config.yaml
arch: "unet"
model: "segmentation model"
num_classes: 4
widths: [48, 96, 96]
residual_init: "zero_last"
shampoo_beta: 0.95
max_steps: 11200
weight_decay: 0.0
Rows from block 3 of a small segmentation model, named by matrix and row number. Rows with one number belong to one channel. Each number is 128 + 32 x the weight over its row's rms, rounded and kept within 0 to 255. All counts start at 0. After the name is the row's rms in percent of the matrix's.
After each channel's rows are labels from the 100 images, of 14848, where the channel reaches its highest value: "strongest on" is what is common among them. Only what is clearly more common there than usual is listed. The data: dashed paths with two dots that lie on the same path or on different ones. In brackets: how many of the 100.
# convs0: first 3x3 conv (model.enc.1.1.convs.0.weight, 96x96x3x3, each kernel summed), inputs 0-95
# convs1: second 3x3 conv (model.enc.1.1.convs.1.weight, 96x96x3x3, transposed, each kernel summed), outputs 0-95

convs0.75 135 [143 118 150  80 115 146 153 117 137 116 109 200  77  93 110 110 143  97 184 119  93 131 161 114 137 120 190 154 117 145 114 150  99  90 120  98 100 198 123 121  97 133 144  98 148  81 178 117 115 141 157 129 151 149 164 135 109 166 148  68 109  17  73  91 160 129 140 166 144  95 122 107  92  89 170 136 128 142 146 160 127 173 130 123 114 121  65 152  81  51  89 132 117 131 125 163]
convs1.75 132 [ 88 114  88 111  97 159 106 112 145 128 165 158 148 135 131 153 122 119 135  99  86 106 130 150  90 157  93 128 131 124 162  95  99 144 113 139 141 142  60 137 176 135 126 134 213 101 128 107 138 129 126 142 113 122  95 157  76 111  77 107 149 167 176  85  83 134 118 113 105 113 203 123 141 146  45 255 144 108  90 110 104  95 132 144 135  57 144  97 107 142 125 124 126 148 162 158]
strongest on: many distractors (97)

convs0.54 112 [114 138 138 111 171 125 137 113 131  88 176 119 157 104 149  99 121 126 146 126 175 106 145  97 199 148 167 131 141 111 110 122 109 181 110  78  99 110 121 118 136 181 185 143 122 136 139  49 149 142 112 160 116 166 117 187 150  87 131 147  99 151  69 156 107  62  95 121 132 113 144 170 113 159 182 122  95 120 164  61 112 165 113 102  99 176 126  53  54 118 146  87 161 150 134 163]
convs1.54 093 [147 174 120 165 137  98 171 105 110 125 135  97 147 111 127 160 132 116 132 142  97 100 171 141  77 154 144 155 123 164 228  79 124 156 194  50  74 154 113  48  64 146 139 103 150 118 113 121 154  96 122  88 157 128 110 128 144 162 147 156 138 115 150 117 122 174 132 115 159  82  94  54 139  75 165  63 111 124 129 140 163 163  99 119 164 107 181 127 121 107 139 118 116 112 143 132]
strongest on: long paths (64)

convs0.49 092 [135 236  50  87 127 110  56 123 134  99 139 173 152 138  86 152 111 136  86 129 150 145  77 147 112 115 159 146 150 155 102  53 148 100  67 116 197 140 123  96 128 131 130 154  98  78 118 148  95 102 130 158 140 124 144 101 128 166 106 143 118 134 127  85 131 108 133  89 163 158  86 129 161 145  95 112 132 131 144 151  51  90 145 154 133  94 146  95 102 118 161 139 146  60 165 134]
convs1.49 098 [114 119 109 137 141 141 153 191 126 126  96 101 172 168  43  96 161 160 154 144 114  74 165 192  94 140 132 151 180 193 145 138 178  96 121 141 173 138 108 139 133 149  79  73 138 129 168 123 108 141 102 183 191 129 113 115 167  74 135 113  94 125 165 129  81 139 136 102  69 114 136 110 110 131 112 105  71 167 139 118 164 148 101 159 142 169 141 178 132 140 167 108 119 132  55 126]
strongest on: many distractors (80)

convs0.51 097 [126 163 170 104 106 125 162 186 154  81 121  44 134  92 147 163 162 144 187 134 109 167  83  83 158 124 166 116 146 147  74 194 134 122 107 131 129 145 177 170 136 104 145 117 118  96 163 139 181 147 123 143 118 131 134 119 111 139 145 106 123 115 120 118 117 147 143 210  80 128 137 107  99 130 143 103 139  57 133 103 134 140 165  48  95 164 145  88 151  50 124 147 113 157  70 121]
convs1.51 088 [145 128  89 166 126 142 110 117 107 152 104 154 175  84 105  86 152 182 164 138 172  55  82 145 179 115 120 156  83 138 162 172 122 139 117 177 140 130  90 151  94 166 143 165  77  94 138 147 106 189 108  87 109 133  45  78 180 134 116 141 161 131 132 156  87 146  95 113 144  76 106 132 164 161 140 130 143 130 203 134 129 186 100  96 149 142 180 130 111 129 119 177 131 137 163 114]
strongest on: many distractors (80)

convs0.78 092 [117 106 125 120 103 178 151 160 172  96 146 189  95 112 104 108  92 160 130 150 128 115 185 192 129 129 122 104 112 124 155 192 146  92  98 137 110 102 149 166 180 157  86  97 117 105 103 136 106  81 146 130  76 110 158 128 127 140 143  88 110  25 108 105  97 135 194 112 129 150 144 129 187  94 136  97  84 220 105 127 120 137 147 159 139 127 168 131  98  94  90 126  93 101 167 102]
convs1.78 090 [130 176 147 106 106 142  83  88 118 117 122 145 133 167  65 143 169 113  60  82  69 103  99 117  88 165 116  97 125 174  74 135 126 151  91  90 148 136 137 187 110 138 145 143 154 112 130 117  85 136 128 135 125 177 132 177 146 147  74 104 168 135 144  66  61 122  42  87 165 149 187 124 175 129 122 128  99 107 102 134 126  84 147 134  83 157 118 127 175 134 149  81 125 120  81 131]
strongest on: many distractors (92)

convs0.4 079 [131 161 179  72 119 105 185 135 192 141 153 103 120 118 123 129  94 165 183  83 123 151 147 128 186 109 138  93 140  87 142 122 115 157 151 143 108 130 168 123 169 148 101 134 128  90  96  75 128 163 185 176 138 206 103 147  98  85 118 125 135 151 107 140 103 100 147 115 106 123 135 117 160 131 143 200  85 205 123  77  80 152 153 106 132 126 189  48 143 151 100 145 130 124 126 161]
convs1.4 087 [129  66 140 143 155 165 121 139 145 119 174  82 206  90 152  90 116 158 148 197 145 119 118  80 114  89 172 160  94 180 112 128 143 108 155 129 121 158 119 125 181 115 154 138 111 126 136 145 139 161 150  94 149 118  60  90 170 105  90 226 147 134 131 161 146 113  83 136 100 167 145 103 172 136 125  94  64  75 139 128 131 206 132 113 133 110 148 129 117 151 103 145 169 115 116  80]
strongest on: many distractors (79)

convs0.18 092 [138 133 132 163  87 116 151  94 168  93 148 142 106  89 131 123  83 157 101 141 107  95 143 204  82  95 139 138 143  79 171 111 131  82  86 129 133  74 166 146 117 108 134 132 125  67 143 100 192 127 166  96  82  66 124 103  99  74  93  79  99 108 109 127 175 189  73  87 123 117 117 126 100 159 171 153 104 123 138 171  97 118 132 170 151 190 116 118 128  60 139 126  92 144 100 108]
convs1.18 095 [134  88 137 162 192 140  68 140 178 132  60 144  63 169 140 173 111 134  78 146 140 131 136  82 116 145 108 128 101 127 128 182 152 186  84  58 120  77 129 101  91 150 104 143 116 167 102 124 134 104 163 135  54 172 168 155 107 164  98 136 133 155 152 164 130 155 182 119 147 150 162 140 132  89 136 139 132 111 116  90 175  96 177 153 119  88  54 112 149 133 106 130 128 138 139  89]
strongest on: many distractors (81)

convs0.34 099 [110 112 182 140 161 147 126 139 145 125 112  88  86 131 135 110 128 143 103 131 210  96 140 139 113 119  94 113  82  65 121 146 145 153 130  91  85 100 121  81  80 155  65 129  49 172 122 128  70 127 165 128 169 166 136  86  71 101  77 116 148  82 114  58  80 115 109 138 150  98 101 119 144 113  62  86 146 149 114 126  94 127 119  91 132  70 152 151 100 126 138 149  93  75 142 128]
convs1.34 104 [152 100  89 144 100 181 122 116 133  94 147 139 102 123 130 114 107  89 133  90 118 120 105 146 122 130 111 107 149  80 121 124 103 106 134 128 124 111  71 183 134 136  42 107 116  81 114 179  80 152  88 109 126 151 130 133 118 173  77 105 104 110  98 182 102 129  44 132 106 103 189  86 176 135 121 175  65 133 160 192 150  44 120 101 151 143 131 158 122 148 113 119 135  54 109 136]
strongest on: many distractors (81)

convs0.92 096 [132  75 114  80 165 137  70 117 150 125 118  77  97 100 123  95 121 191 104 103 135 136 122 106 156 104 107 127  72 146 108 149 165 104 115 161 151  78 119  77 115 162 100 160 141 143  77 128 107 146  98  81 224 117 140  83 120 171 158 130 100 114 175 145 152 177  80 111 139 131 154 133 110 184 145 158 105 182 156 135 130 133 132 176  98 136  54 160 119  67 136  98 169 115  93 129]
convs1.92 098 [122 147 130 111 122 154 104 123 122 167  99 176 128 113 116 108 178 141 131 123 147 152 169 116 137 155  60 117  81  94 133  81 133 128  79  21 149  94  97  67 149 127 107 175 123 131 187 146 121  98 133 115 127 143 108 205  95 171 176 129 147 132 149  74 125 151 150 170 153 107 139 167  78 180 140 105  97 106 106  78 145 152 120 121  60 150  96 132 161 149 167 105  78 140 160 132]
strongest on: many distractors (77)